Rows from block 8 of the denoiser, named by matrix and row number. Each number is 128 + 32 x the weight over its row's rms, rounded and kept within 0 to 255. All counts start at 0. After the name is the row's rms in percent of the matrix's.
# short0: shortcut pointwise conv (model.decb.0.0.short.0.weight, 64x128x1x1), inputs 64-127
short0.0 080 [173  99  82  61 131 104  81  98 158 135  29 106 138 197 164 139 156 104 145  74 187 184 114 108 153 120 136  66 121 160 116  90 100 146 145 156 169 130 169 138 137 107 148 173 143 149  87  30 175 132 120 193  96 187 190 130 119  82 146 127 124 127 160 116]
short0.1 089 [112  26 156 131  99 155 151 117 174 163 102 121  96 182 145 106  84 129 139  67 183  83 108 112 144  76 131 115 111  55 139 147 162  99 141 197 108 154 176 116 115 129  87  44 103  56  87  77 163 113 131 125 187  74 145 134 207 137 178 140 172 184 171  42]
short0.2 107 [ 96 143  98 109 110 159 127 180 132 128 124 126 121 156 138 158  86 105 125 155 198  55 154 125 156 114 135 107 130  44 110  97 128 140 156 133 120 100 139 121 160 125  98  68 111 200 149 179 129 148 151 141 148 109 159 112 102  86 173 142  74 112  56 101]
short0.3 093 [ 85 169  83 114  85 145 109 122  42 125  60 121 153 216 147 164 124 139 171 109 130 146  96 158 133 124 172 122 128 117 128  61 147 149 137 105  72 127 129 158 136  57 118 168  85 199  40  86 143 174  68 124 107 178 144 113 183 132 142 129  94  78  75  99]
short0.4 095 [ 98 125 170 172 135 113 142 148  85 115 142 141 146 131 116 151 144 134 134 135 115 111 167 136 160 169 127  90 149 152 111 135 171 192 148 115 130 182  93 168 117 172 159 213 169 153 135   0  91 144 119  85 142 112  89 121 104 110  77 123 112 119 114 160]
short0.5 094 [110 144 136 113 130 119 179 101 136 136 160 119 184  51 153 101 146 127 103  67   4  93 128 179 168  98 125 197  56 190 157  93 131 124 132 116 112 126 138 123  65 132 165 133 105 124 136 255 177 171 153 154 116 144 116 168 180 125 134 129 152 111 124 180]
short0.6 118 [100  87 100 177 128 133  86 172  64 137  92 114  91 189 117 165 134 190 178  66 169 125  77 110 131 141 127 139  94 151 108 191 167  95 158 140 140  77 174 130 175 123  93 149  91  78  95   0 124 181 104  50 162  81 133 117 150 203 155 141 138 120 152 132]
short0.7 068 [146  96 193 156 124 162 137 176 247 165 197 120  90  62 163 127 100 159 153 109 125  79 160 131 115  71  74 119 165   4 135 169 105 139 101 166 109 150 156 139 145 107  88 129 141  60 191  97 107 164  91  54 120 104  75 171 144 115 122 143 136 165 155 168]
short0.8 089 [134  92  62  88 179  94  99 139  64 155  75 145 104 186 132  85 124 125 167  70 185 101 140 117 101  98 153 124 109  72 133  83  81 133 124 127 135 113 188  85 140 138  71 142  86 108 134   0 168  74 135 100  92 129 132  83 135 164 158 162 161 169 158   6]
short0.9 068 [150 174 120 151 155 114  97 131 120  92 133 182 151 192 115 173 128 161 146 160 157 186 109 132 102 146 174 114 119 159 120 169 169  84 100 107 149  83 146 105 221 124 128 136 149  96 113 126 105 138 111 154 123 240  96 113  82 230 204  97 120 189 159 203]
short0.10 085 [109 142 101 108 103 181 107  91 138 125 158  57 132  84  96 170 124  73 100 106 153 128  84 197  87  71 129 137 180  98 117 152 127 111 131 140 115 140 113  48  64 106 119  67 142 124 129 185 183  55 134 144 189 141 182 164 157 135 158 141  77 134  43  81]
short0.11 122 [130 141 124 116 127 187  87 138 143 137  77 138 114 207 124 163 141 141 184 139 148 156 129 110 135 134 133 112 112   0 117 201 113 103  77 149 199  87 159  66 115 130 155  51 167  85 126 111  97  81 117 157 115 134  87 106 172 166 100 173 120 138 114  65]
short0.12 096 [108 178 195 144 137 119 129 109 107 106 155 174  99 135 143 176 126 129 161 135 100 130 127 116  83 151  89 149 159  45 152 121 131 116 128 181 137 114 103 189 110 170 121 131 145  76 110  45  61 126  98 143 107  65  87 128 110 123  72 255 110 133  48 114]
short0.13 151 [126  99  94  84 131 159 132 146 145 141 147 109 115  61  95 129 120  37 199 125 123 112 171 159 112 119 152 142 102 145 132 104 125  91 119  99  75  69 139 177 131 128 115 161  92 201 161 111 152 118 113  82  95 138 154 114  90  97 149 123 146 170 134 180]
short0.14 067 [137 134 136 168 144 109 192  86 126 169 101 149  99 173 139 104 174 140 116 127 161 131 142 125  91 180 156  58 103 181 146  81 144 127 128 118 158  97  76 124 131 151  97 237  60  85 106 107 128 151 184 114 125 177  87 165 179 138 120  39 169 146 212 165]
short0.15 074 [ 74 160 134 164 116  78  80 127  12  95  90 129 131 158 127 151 134 133 126  70 184 164 100 144 139 165 161 182 237 103 112 170 111 111 105 159 124 145 142 111 175 142 142  87 151 175  82  73  85  63  86 111  93 129 113 107 131 215 129 182 154 108 148 156]
short0.16 098 [122 105 133  97 109 153 141 152 151 113 146  64 190  53 135 109 137 183  78 112  53  78 218 156  92  72 114 122 138  66 120 141 126 189 158  77 151 155 125 177  77 140 164 233 146 177 148 165  77  98 179 109 139 187  87 144 164  35 132  92 140 130 101 131]
short0.17 116 [131 143 164 142 104 149 156 122  94 106  90  89 183 176 145 169  97 178  93  86  68  96  79 129  69 103 121 158 136 103 171 100 189 119 160 186 169 147 114  98 106 105  93 154  96 100 101 124 152  98 127 162 142 142 133 138 158 111  75 183 182 108 123  98]
short0.18 109 [129 101 115  68 147 155  89 124 139 144  92 172 130 138  97  64 143 123 127  89 106 119  91 128  76 186 111 118 136 166  98 122  99 148 133 159 125 109 139 130 159 118 140 160  64 129 129  74 139 120 123 128 146 166 132 164 137  98 164 113  92 145 126 169]
short0.19 105 [128 160 117  82 108 103  78  77 125 115 122 122 152 166 130 197 105 158 117 152 197 172 191 139 166 118 159  78 161  58  96 104 127 129 148 107 167 134 135 116 192 131 121  91 153 162 156  83 100  74  53 132 121 200 157  86  83 123  98 176  91 141  87   8]
short0.20 114 [155 141 150 124 158 112 179 128  53 101  94 171 158 208 143 146 125 107 104 104 109 135  97 125 132 107 116 192 122 152 108 124 166 104 125 192 133  97 118  92 176 139  91 180  85  87 108 153 185 119  89 130 135  49 140 146 159 115  71 185 151 112 174   0]
short0.21 084 [109 128 177 173 101  92 139 113 177 106 178 136 120  91 201 100 119 114  71 142  76 121 151  80 153  51 100 136 143 190 122 100 120  55 148 135 165 138  68 124 125 164  66 140 161  91 126 154 108 232 133 141 100  40 108 138 125  72  78 178 158 126 119 101]
short0.22 090 [147 123 175 167 131 223 160  69 102 113 166 164 172 165 145 151 127 216 136 152 192 173 155 111 111  92 118 156  74 182 152 134 101 115 128 119 137 180 141 154 134 129 106  56 103  36 103 180 114 228 148 117 139  23 152 138 129 185  74 169  78 122  84  65]
short0.23 124 [164 126 111  83 127 142  99 144  98 120  89  87 123 167 125 146 123  87 139 156  84  96 110 170 118  90 165 154 132 132 141 121 105 120 183 114 110 108 146  79  91  68 130  95  88 152 134 148 163 103  79 192 185 129 206 145 129 139 175  86  78 137 116  96]
short0.24 118 [103 130 102  97 139  80  88 116 105 112 153 101 137 102 137 150 158 133 101 123 106 135 194 119 121 188 118 134 137 148 102 101  99 166 123  72 148 122 116 154 148 151 169 171 149 213 181  92 111 104 120 110 119 146 122 104 118 106  88 106  90 148  52 120]
short0.25 117 [ 80 163  99 131 102 114  71 145  64 155 100 174 154 247 133 185 145 150 222 141 191 173  67 173 123 139 182 108 120  97 103  87 131 131 144 187 127 130 219  99 180  89  95 145 119  78  91  15 134 143 113  99 112 119 125 121 139 150 145 170 149 125 199  40]
short0.26 091 [158  89 166  95 147 175 147 128 133 176 146 107 174  62 115  49 145 153 104 105 113 130 192 153 206 101 180 110  31 128 153 112 107 125 129 164 171 121 125  88  73 168 149  88  88 138 177 221  24 107 130 182  89 116 120 151 177  74  91 120 166 149  96 163]
short0.27 097 [125 135 134 155 147 186  98 203 178 147 134 125 147 135 138 171 103 144 136 160 212 165 176 179 136 118 143 110 152  78 111 130 117 107 140 100 120 151 137 163 140 122 178 138 157 239 150 178  66 133 100  71 109 135 131  90 134 139 171 156 105 102  96 151]
short0.28 107 [128 127 193 113 174 132  71 198 160 144 160 146 140 148  90 150 121 124 172 174 101  76 151 141 164 121 118  93 156  74 143 166 117 136 119  88 125 136 111 179 133 155 135 200 149 162 236  56  63 189 149 138 170 174 136 141  99  95 204  10 121 156  69 209]
short0.29 113 [131 188 143  64 140  99 113  83  70  52 163  99 143 109  84 124 149 113  62 161  60 146 164 101 126 144  92 157 150 114  97 105  82 180 123 106 147 162 137 130  84 141 191 168 188 197 132 157  95  90 113 142  98  79 131 110 112 101  89 152 114  90  34 169]
short0.30 111 [109  91 180 124 127 105 176 107  49 129 168 132  92 142 144 163 122 181 135 138 127 147 166  95 187 134 103  67 108  77 155 189  87 128 119  92 169 104 126 194 162 148 113 143 148 134 164  72  96 122 113  87  55  76  93  76 119  95  48 239 127 108 133 154]
short0.31 116 [153 119 161  72 142 132 124 156 207 140 122 156  94  91  63  94 120  80 138 193  12  96 119 104 108 123 121 190 139  89 135 179  94 114  77 112 127 125 160 157 129 156 105  17 169 138 167 245 182 165 183 144  77 163 148 107 144 128 119 156 136 173  59 165]
short0.32 096 [124 116  67  97 142  70  77 108  98 103 158 125 105  97 162 178 213 107 109  87  71 191 150 165 144 126 143  62 167 132 110  26 134 147 148 152 142  83  94 124 121 175 181 214  90 191 203 106 177  67 101 136 115 177 171 108 111 138 149 107 128  73  55 113]
short0.33 122 [ 69  84 121 139 155 118 159 161 176 128 169 109 100  84 158 113 130 142  73 103  73 152 105 161 124  83 138 113 108 130 104 124 165 165 175 139  88  75 157 163 113 148 131 108 148 133 157 140  82 154 129 121 108 164  60 151 172  94 110 127  96  96 119 156]
short0.34 117 [199 148 148 106  85 182 100 123  75 149 105 102 151 164 115 102 105 157 119 175 200 100 141 157 157 124 109  80 172  56 140 181  96 158 120 131 173 151 153  75  99 108 137  62 174 136 112 197  56  74 129 183 144 199 107 116 112 105  72 139 129 136  84  95]
short0.35 084 [180  72 163 110 106 128 116  87 178 152 143 157 120  19 121  86 150 177 118 175 150  91 198  92 149 136 110 139 204 154 108  83  71 122 198 149 151 215 147 111  94  78 136 188  93 155 160 130  47  84 142 166 147  98 135 132  68  73 140 179 123 127 161 176]
short0.36 107 [166 139  72  66 132 136 173 146 153 150 118 103 139 195 202 140 145  46  82  62 104 161 112  70 102  71 183 205 108 149 106 137 103 113 163 138 153 104 167  57 105 124 135 121 114 141 137 199 181 143 130 157 154  52 137 165 151 207  57 147 166  92 148  68]
short0.37 113 [119 115 100 123 139  70 118 113 112 170 121 151 106 140 163 147 136 138 166 131 132 126  89 112 137 127 149 149 125 176 144 103 108  80 140 142 135 137 123 124 154 106 138 199 122 136 142 153 123 137 113 151 122 116 164  84 110  85 141 115 182 128 127 112]
short0.38 074 [149 177 141 110 189 124 138 101  77 146  89 147 152 164 116 154 172 147 182 158 105  94  97 139 107 139 136 215  77 125  89 238 100  55  97 124 132 131 113  84  94 153 128 154  71 131  93 143 132  89 115 181 157 174 119 138 126 165 129  93 150 140 145 183]
short0.39 071 [127  52 165 104 117 161 131 146 190 129 141 185 131 135  93 132  92 115 113 206 212 141 151 125 119 128 114  86 164  37 126 159 114 194 101 123 115 125 136 119  96 108  90 114 152 123 131  87  45 150 108 169 112  98 106 168 121  51 122 163  72 156  69  68]
short0.40 090 [106 157 127 212 129 135 151  96 170 163 120 169 119 193 168 137 111 113 154 117 201 145  98  91 137 118 159 147 121   0 114 180 162  39 143 201 155 117 157  85 149 154  89  92 135  77  98 114 153  97 133 121 131 153 124 133 149 131 189 153 168 143 182  24]
short0.41 123 [190 109 113  90 135 105 146 104 116 109 138 144 172 135 121 154 140 113  82 107 108 141 104 114 101  95 118 144  64 172 140 159 123 130 143 107 184 120 126 121 132 147 171  54 106 111 147 183 139 201 145 162 117 118 151 156 172 149  46 178 147  84 128 132]
short0.42 083 [132 167 124 169  67 116 165  94 112 134 135 222 143 187 160 149 137  83 111 185 111 136 112 165  95 177 129 140  92 200 123 157 129 108 110 164  96 121 176 108 148 149 154  73 138 102  82 169 178 167  96 187 122 114  97 149 122 202 116 115  98 183 113  95]
short0.43 074 [130 120 122  89  81 101 133 105 125 138  56 131 142  87 141 140 124 101 148 102 148 159  94 148 149 109 114 108 142  73 143  98  98  99 105 232 135 170 120 153 132 141 166 130 130 185 155 173 177  37 129 181 109  96 137 113 129  97 142 192 145 166  69 108]
short0.44 123 [171 156  63  68 131 117  61  93  85 163  95 103 160 155 164 112 141  12 115  71 153 117  79 194  90 137 163 136 100 111 142  44 106 188 183  88 109 133 163 100 148 110 193 171 122 168 105 125 200  71 107 160 125 223 193 165 139 125 193  83 124 155 157  84]
short0.45 099 [132 103 148 146 169 108  96 130 124 114 176 108 150  54 141 122 125  97 155 131 123 108 209 134 171 132 104 150 129 173 146  98  95 139 126  51 124 168 104 128 121 156 189 119 157 108 203 100 186 175 153 116 108  76 168 168 109 138 194 112 127 163 152 138]
short0.46 102 [131 113  67 106 109 152 142 141 210  83 151  57 151 120 131 153 147  59 113  89  63 118 138 105 152 128 129 162 172  18 116 118 108 157 111 121  96 105 134 112 118 126 123 173 113 194 102 178 179  13  66 122 165 105 132 108 155 132 124  64  68  85 101 141]
short0.47 068 [153  83 102 113 101 121 119 120 114 146  74  94 104 152 155  83  98 125 163 137  37 140 149 199 138  85 132 101 120 130  75 201 146 162 148 122 127  94 173 126 138 113 141 131 114 157 140 157 136  63  77 201  88 162 137 111 150  91 121  30 146 160 160 137]
short0.48 073 [109 164  99  88 152  76  97 131 128 128 144 199 119 135 178  97 153  92 116 133  63  99  78 147 189 134 107 129 137 203  66  87 121 163 150 155 135  74 101 122 107 121 105 162 195 171  60 106 135 159 141 125 116 109 114 166 134 110  84  69 127  88 173 149]
short0.49 060 [120  93  97  91 137 114 153  54 135 133 168 104  76  87 163 179 209 150 142 125  94 200 113 124 161 114 138  75 143 127 111  81 157 154 100 124 156 135 122  93 116 168 167 109 172 143 139 128 115  97 174  80 103 140 105 126  98 101 135  69 193 145 104  73]
short0.50 095 [148 122 144 168 150 108 162 195 147  89 163 182  90 107 141 129 167 112 118 132 101 157 100  71 167 154  89 137 174 175 128 247 128  54  85 138 111 133 123 141 188 163 127  50 136 117 163 146 151 160 122 131 153  62 103 147 105 170 141 169 173 127 167 153]
short0.51 122 [123 135 135  69 129 125 154 167 122 125 105 114 145 180 139 141 114  98 155 148 164 116  75 178  98 147 127 159 129  96 134 196 120 125 103 128 131  79 154 143 165 109 115  43 105 185  83 185 115 116 113 165  95 149 156 107 123 122  57 135  99 132 147 153]
short0.52 099 [ 90 106 147 156 171 135 104  89 151 178 127 199 102 169 130  95 175 160 124 127 133 105  90 125 119 198  65 120 128 197  88 189 114 121 114 146 123  99 145 130 202 184 114  68 126  74 180  80 137 168 152 124 107 130 111 157 153 158 129 127  87 166 136 137]
short0.53 114 [134  69 127 156 139 131 184 104 152 102 210 104 113 103 154 141 140 134 109 111 165 136 189 116 164 126 161  50 139 174 143  43 110 174 123 108 131 133  65 177 145 164 105 255 101 139 130  87 190 152 126  93 150 109  47 103 118 105 147  72 182 103 201 132]
short0.54 123 [ 61 166 126 140 124 149  68 134  67 142  60 154  81 210 116 204 161 121 188 158 255 167  43 104 112 131 138 107 135 118 116 144 135 110 107 169 107 130 152 138 169 122 100 124  93 119 104  18 122 101  94 102 148  92 133  99 117 167 217 120 151 140 123 167]
short0.55 092 [ 97 100 104 180 135 141 142 111  79 150  94 124 134 214 151 138 111  95 149 107 125 140 110 117  76  80 116 119 137 110 138  95 111 147 131 162 154 144 140 120 172 113  56 199 115  88  71   0 144  56 139  98  94 107  84 119 110  62 132 124 203 129 210  21]
short0.56 098 [171 126 112  68 107 101 185 162 146 136 156 126 105 137 118 161 134 105 113  80  64 109  13 151  83 139  78 249 127  98 118 185 121 149 129 228  91  99 106 108  78 172 132 145  94 100 142 168 183 114 150 163  97  78 126 122 152 135  94 228 167 108  97 205]
short0.57 118 [ 81 149 138 124  50 135 115 129 135 129 136 178 105 112  88 127 138 115 127 143 142 104 108 135  75 110 125 118 141 144 148  74 124  67 116 127  88 137 102 133 114 135 148 127 104 102 135 144 219 129 128 105 164 132 126 123 123 164 188 124 155 137 119  43]
short0.58 080 [120 157 129 144 107 159 140 105 102  90 108 109 134 160 169 138 105 185  76  40 118 120 157 147 157 136 107 129 154 106 131 126 120 162 101 181 115 127 163 157 142 128 105 142  72 130 121  98 106  84 166 150 102 191 141 131 112 103 136 105  64 100 133 210]
short0.59 096 [164 131 184 106 113 153  88 108 140 126 141 117 139   9  84 134  91 114  94 119 181 123 176 135 105  97  95  99 166  49 110  74 167 148 136 110 116 169 121 153  58  86 132  86 137 161 132 137 124 146  93 164 190 127 166 180  58  63 219 108  97  97 143  86]
short0.60 068 [157 102 113 188 153  89 106 164 182 167 134 144 117 116 122 106 153 162 139 146   2 121 127 155 155 136 156 108 125 177 179  64 184 124  82 179  96 107 108 111 148 130 128 208  95 116 126 155 128 104 200  78 112 184 116 167 112 128 176  64 231 118 151  43]
short0.61 078 [134 182 173 120 101 145 145  94 101 103 104 171  84 185 110 179 151 117 205 178 107 181  89 175  60 213  97 138 167  94 159 164 154 171 154 155 189 163  83 125 161 148 124 184  71 119  69 157 129  88 108 144  64 162 145 104  96 137 128  82 126 172 125 135]
short0.62 108 [110  96 144 137 134 168 129 115  78 124  97 130 169 169 159 148 116 114 103 116 177 114 157 135 118 181 147 113 180 167 144  90 117 106 162 157 131 123 146 135  85  64 101 200 130 134 100   4 140 132 141 106 153 114 117  67 119 114 130 108 151  82 170  90]
short0.63 108 [190 133  96 141 138  91 130 115  98 128 148 113 210 104 134 194 147  79 139 138 120 184 169 170 163 120 107 156 158  84  97  67 147 194 185 176 135 150 115  47 106  87 158 178 184 136 104 109 138  59 150 158 128 143 196 159 146 129 182 100 109 158 102  56]